From a checkpoint of a small masked image model.
Model: 3.45M parameters, 48-pixel images, arch coatnet, norm layernorm, activation gelu, depths [3, 6, 6], widths [48, 96, 192].
Training: 5000 steps, batches of 64.
Data: 245000 training examples, 1.3 epochs.
Rows from block 10 of a small masked image model, named by matrix and row number. Rows with one number belong to one neuron. Each number is 128 + 32 x the weight over its row's rms, rounded and kept within 0 to 255. All counts start at 0. Numbers have three digits each.
After each neuron's rows are labels from the 100 images, of 14976, where the neuron reaches its highest value: "responds to" is what is common among them. Only what is clearly more common there than usual is listed. The data: simulated grey scan slices of phantoms with and without marks.
# fc1: MLP up (model.blocks.10.mlp.fc1.weight, 768x192), inputs 0-95
# fc2: MLP down (model.blocks.10.mlp.fc2.weight, 192x768, transposed), outputs 0-95

fc1.693:096102116122128137155136161143150144152083076148144137097130104107163151147116202190125091106151062153188148156155114188128158101162128142152156165141154120111104093104119093079081122081120130197108154077165158171054134110136121157148116135104132156134143151112079103155111098117116148067
fc2.693:154087132125148080180081153102073138145129201096152102155103168170106098124184104077120132150087156130087083130103110106099135076101120110078197098134120117153129143128156129157138143140110155113126070176080136096157174118123149110141165177128148119129087132098154169140144144051133156201
responds to: noisy; chest

fc1.561:143142146142107090145104150130091133145094054184168140058107172091141084128119159158122098163139139118118125198078188093135160105149121096138102132096119147137154134188102174103108092118125152154215161131158144141169136100160148117172084096084108186079131158117033112103133073101130115091
fc2.561:141083166095130166076105093100154176093165185110120122149129087133122101112171091142199132073126118155079176110172124142070095183105158166091130105172116078101157150151144114177152094147128133130095112132120111086098132111091146125087133103120118142170105090166180217053159180162112158132
responds to: noisy

fc1.334:104156114145164134149090066112127132133100136094196108156102061078139099116160092116115040151128194146152118078161191074085113110149140117107076137115105125127128140125111210156130154115133137174135123175104175166150138092111136113129141132168157069151102116096112146122182163137075132142
fc2.334:117119121125070136137164085131141135154118136146098126108104091120105177165165126129125199144086077172078144172126081170188152171149102127111201113096125141108130134110157097116120060152121096075115091130130104209155133147178107097090138105157141208150098169098099110142082156175161128155
responds to: chest

fc1.176:089121114149162139123190082120124103044126136086177191168119107091175158096235124087121150112135151131101162081118129093127114132141093092124139126153133140086186126175103091150105137121130147119156125113114108131138139102144134154132116166165095081095101100119085114098189102120212122159
fc2.176:192205173084141147161086146107114127136133145162097077132118090149150132204074154179102111113139138130158155129166186092109122105121071162089129116077078112154109124100135211039122113134084141152085107141115109137155119124105137122082137089139171124152170207109131139122074154135091146102
responds to: head

fc1.620:150131128166072096108114139071100159204171110147202143128142140153086069142192057147073114113151103116114101123151089134152100100127183108133117131106151146109095094216049165091119171143156127152149141134120160095166132117117161108086127157106119108127073105116161138148158131131130185142
fc2.620:080150132111159117144121141164129162098087135089115112100081113165130151120099131145143153090094170159137142142134169182201162172149079120129139114187109081169141130086133117111185117163089155091143106140156084167105094146176125135146131086199137079202075097125052117110144107194154101139
responds to: head

fc1.352:118111136105122165116144089151095149099069114178139140193122157163135188105113145110102167151094093078145106120131159068173154076120152109123138117153094100174115165106152104164128080060149158163092126081129053125123122135170136087111126103064053115159040140143180163093113097105113121122
fc2.352:113094103183114062167086190142162111097151107091144116116118159125179073109097089115095142121134205157129124130152137149137120141113080109153126138098178146116142053191084126097128147111129146106131138142074173121097109122137156152081167147152114151141139126110140105125081140143122119126
responds to: belly

fc1.32:139170161131082141101074119198205120168157113109143094124098181149128110129178149091127161117171151104219143131140163144109150115140115156152140092154102124134133145124154151156127119139124130198100082104099059143056156081102079152084147104142177166173109134108170079095096063131120141088
fc2.32:091118104173149170166136130105109126144139159185149159091186153140083108057150186152105112121111137157117145112130104079158088091173097197111080099103163166084119156143163096154126160168119092084103129096117174152148118078167136138136108152140084096096163129142177184111173179136138155124
responds to: head

fc1.369:088124141119150165159079139149148160095153170093147151156158156112186094082162104133157161161155140150090144113119113150148191127142129132112135139138121120051089162133097107112072175112092105157083096192115134172068142106140119093129176102114140118133072163165154139129083191108160144145
fc2.369:145163097150076122119128127092076068141105085157153124136143111147096148185134202116104102132123127080123112175151176079127131124126114107116138151087126124117169107136132116142131100118112141060211162104175108124160128138155093088102131149176085102135161080104132169122144138119097151129
responds to: low contrast; limb; streaks

fc1.148:131113091145063099188170118148089147122118105121154161154108126122136143113078098152153057141104101121139142131173166116101149164147138159127154076097092154138056144139146133079076157125118151095135207132065124178071176133145120103143131133141132130138163193136117187121110169134202139083
fc2.148:090204138125151132091113125103147078109180188189130162129115114178155177100151170114162103181121128141041174126142173114164126078127121075080123162135135131177112096098165094105195129141135163135148145119110108123097114146130129132082140072144107152125144128136125098127118089140084111116
responds to: head

fc1.441:116162095149099103066126125158162147155110166182126142126151123145093132114108176122075167097102117187117140141064108129159145092178111059112134079106173187129154146092106150124119136105054118118100075163091161077094136116110118139059118117119125169153163145080117126096107118150114148167
fc2.441:212147132091125137138104082107158122072100105073155101159176172154109102142161079142180150131127107140102089067160109171106123140086184141091166119118062089112094153127116124084149108115160178124139202068150112161181175140128143107196153119093104105110112101163179084128076105137142117110
responds to: low contrast; chest

fc1.535:185168109138138125141209140142136129092141095175157083169109075132097174175076143109100105085131187131132120131157113128161120139132113173112194150125126142123100133125112160097121146169152141130150101090085119135065096109140101145109159118109149177116076149127194164097091179172137129146
fc2.535:114084189149072099126080145162107100129100157121130225069147129098143082107106151223100138180150069144131140137111157131102176098134097151139103114120105136184158117111160104138152168091114168102135139178143090090175206088102121182147109107170073099131167062141120115107152091116122129133
responds to: head

fc1.52:153175179161096129106130118120159132188113128139179107173189119183139163123141114096092060093090102170165085135177168149115108110125145107106144075137156124104090134162097145095070071051146077111119177137132117121153118111118103047139140172159128064162179151186152160111121126088162178117
fc2.52:094072101111194148155111134128128138103131098155088096096084094049130107107086169160103129161117139130099189086113119132158135126090149155123110151134102179086138148149152131218154186168069147153171129156135097165096129167131128199097120087116164143124041086113114148131111105139097101127
responds to: chest

fc1.446:180062148116082142114100097118183128150142137130121108079150182124085080138130185165098106104156190157162108184098077170134096193095135110134141151128131125116171109178103145051164149136187147100109135076133179119123143139136115068135118112121145148101087184191175080162097148172126135063
fc2.446:108161140073165141122175142122094093111053160179097121157075177155161118111141092141154148105067078163136154121147129184178201019159112104134131111118102097155159130062118120182116141150111160122161072145134122183138116079147163145158116070158140121214155067112146135110125147132128100105
responds to: limb

fc1.491:158135153141159191171057149116126126109174143154128072115134147097117135129075091175128133118115167150185147112127114133169051115152156095143099116155154099119156127105077153151126136068119198173151131162145119172165149072115166147121124158118123169102084110159196143127073109146136083135
fc2.491:150176104108112103070206128190156119171172142056103174140130106080122111142156156103152172171118045110123140119112097069078125157162132111092151112120067112159178140113108134100106083157154097199106154158154108114149127105139100148132089121139156159127102102133107107116165132107097143107
responds to: chest

fc1.551:162144136068118153085077156128090169109156125135131151073133137099115194131111157110116106180137119099181194091142129061125178178132089088078136171168149135117103121091088120188123113124163128131163146149106127155113115148069144137132169149122123134156158158173095126123121130150159083180
fc2.551:129120104121202124157185125077066141164127147102145141185122129118169094100117156117099080068174103130109063165159105154122069100116146102144119112167129148154128108155123163100056130073103140075113147182187083123113164123170140153221128127141084098116109083095143079139130189088117132117
responds to: noisy; belly

fc1.346:131131133110164165102133100094158156137187108136087173179116118144113163148097153138117101125126104103194154167206085089087125149129150110121086080097118123134173137153134151122139105197115114095121163127135121133114148122171140124144116011157133132094136111189118090118107106192104142152
fc2.346:159107085153142103142114196155080120177119109110192121111165115141135120099072162118099146136177168130119096092129192141133106147142131141180170140118137135141031174104115117159145144181147120113114136125103118109160174126090132138123178245108096148111129125127114132081144133080108164125
responds to: limb

fc1.208:194100111116168177138144088170080170151130124090144156133106143152136140193140177096147118067114171106148167141095088062153104132102197146176166153121131125153118142116109156112250175136154131160071143097075173152123117133134155141098062124156136089053085114132160074101137105142129106125
fc2.208:124106114104127148120109161111081131111099124119131171107081123097124140115129125105119179200125127099104132167124183169132100194185074137101135080099101105146077126091158123138122038117116151131161112152163077136081127061110143155106167150124132175104222102110095162089144112108067210162
responds to: belly

fc1.695:143100171168105151148089095137154109179108062171107154173130152104156103095194172113167129125154134097103129145167154143141117062109100132110123124136179175136095094147108067136092123140163092141087172157166117102125146142126155166184102111120129101095143153150093184147095159155135130122
fc2.695:083083148189158078152090049143071112147118147156148105106157107144123109120137161137096068114096138094149101128077089110106144130164165173175145131165059071131189110158116169192157172136102134091068145096139155102111154127107129155078146128128159133116140142120143136125150055097157131102
responds to: belly

fc1.597:127122147149071145095117163133056125135123163130156177105156143153121062125123146191114139084138148162137182149117165102126149147099120123151133130128121153151092165127186166113077103136129094163150135155124177138108146114150137118119167095141106150072085142123068131100154076081152133132
fc2.597:097099136151178122095103165105112147082146131133153153120089128122178122101166085140176113192151128136052163120093110143134131107097146186154076173129130116104158115165127104137137150036134114168112104091147142137163144146151154109115122084095153105202093099171165114167079131154134116128
responds to: noisy

fc1.505:180121154100124094177121158106144164111116150118164082163130170166167144103104124097099097085124078120045100087100107150144163143098048082196109184170107111126146141169094162116173126073127113119156131124108107106133122135123144163152147119141139124116061066116136113158146092139130150110
fc2.505:100114128112086117094175132151138091083062198146101160147150110122104171164110129146151162115145228156133095213117150143143127091136207164076106102130113106125176133149163074170105099102100075128108093142128165150129134128139152062118178103159118163101139182159150190112114132136155105157
responds to: low contrast; belly

fc1.375:133068145136126109185099113115118107109107109161123112124145083066152156106147099113057153121051150106094091119117126140144175139138184158107083169173080134144116142129135126117212088183133174134143155151176123089108081182151167133106088152129154124162134135141114114127137098220151094062
fc2.375:076129132153102114076138111149159131122115163121223147129180093166127104143123124124194090108099139126168094090146162178100123127153155071097133144106168165100168096129090183192145177101083147177117120120114116182128164149112089129090181151158105086107139095151106165086150108138064167159
responds to: belly

fc1.150:149125135142132149177124124109148137161154082114125118113056195159150124132189112085128149120123113106151100088130163192071149120165162137095178083167080149147081160151138122185180159126191122107149125160133097126172032187127103081138134093138150161069110091171136129075147137154127122113
fc2.150:183103104159101149043149128157076102119086122179094184140133105134143085116109145095150084101143101151117143141116061117128104121174148096095106088194123141126163167091139165112070109114149052158165162042147139133092182097096183132136138166090128188188106148124131104091137110113119140177
responds to: chest

fc1.139:106093136080132153132186085103087130156125197094120124129144132124160177163122143135098125118111134153122061132153152101142094119075075183121140134169098135146071127163102133148151119155143113138143107182116137139150074120122106076162106174086110054125122147126140123125125156067189109119
fc2.139:153146117153101061110043099117135108153091052116198156091132098152115105124116157087190145129119124099119162145113097180089146089145123088160133113144180106117178105177145137166073094119089137148039103108079141090108105144117159176116127138158130206132108168087131155112186096170120092160
responds to: belly; dark spot

fc1.558:132145135190113097146164090100171135127143175133140157115099102126136155096147145129091158120134139167196092106110102170161101115186127137146148075097066123152129115150131172147138093142148139163100138138121108138134173140106119136121142128084157220112119056122137086140191149123134164071
fc2.558:110116112089147128171135117150137086145105157109128162149134045138092125114103076112173131152125150116092126201176206160108136081060161047157068163137156118098177104139191173096083114104117081156126131090150140175162120098104078131164119101096119110082132151143130158153128074151151088111
responds to: belly; low contrast

fc1.11:182119147128175155111071121095125164148151071169163122103118119127084158111164143094120101150137145099194064128124155147134121073143127103116133134099134115141152162168164145138098133092156154033179173110190187096192122117131183107140135157163113146113135163085088125083126104180146117110
fc2.11:081146104146092082106186100206086145110145147113098124135131115140167174140137134166127078106091130165079107117171129126133165147168134084136154108143135112081165137102078116184159105155094188207100067152075065152040137103153081129089091083167126099153080116134176138120124137149051166144
responds to: limb

fc1.743:101139152187150094151155130095133142145118149124197129144106176128114134139153106111126134105159133136147103091119150129127167144153135127221134087116112145099063103082135152117158087078133113132139134136124125143166107184078114148160154128195040121125102160129214106089140226117092119131
fc2.743:153151124109091129139112154134156146155154087168102199074065098112061120144123162150140169185126116164108091069121178127124114101100124141061154116212098123111157158121111124184131102100109106138188103156168121131148130117146125180143068133107148124161132096075095102152080089123150130090
responds to: chest

fc1.705:128164155088119164092153126109116174140149180162140128128210142141180152155104077091133205148134087115205167094096141153157176143102140171104167121171071153057137138121095184131123135153106100195145153182119077188120081126164149173125138086130127154130134100136128074125092093137148085150
fc2.705:147120081115155117179123128128146095081154134084144133099102098134156086119129155139158115122162136109088092147146114113119138087144111079196064158131190111191080127129151053119126102105149141053148112133091151125117149177108116117171113194115117080101080150119147161124147097134103113115
responds to: limb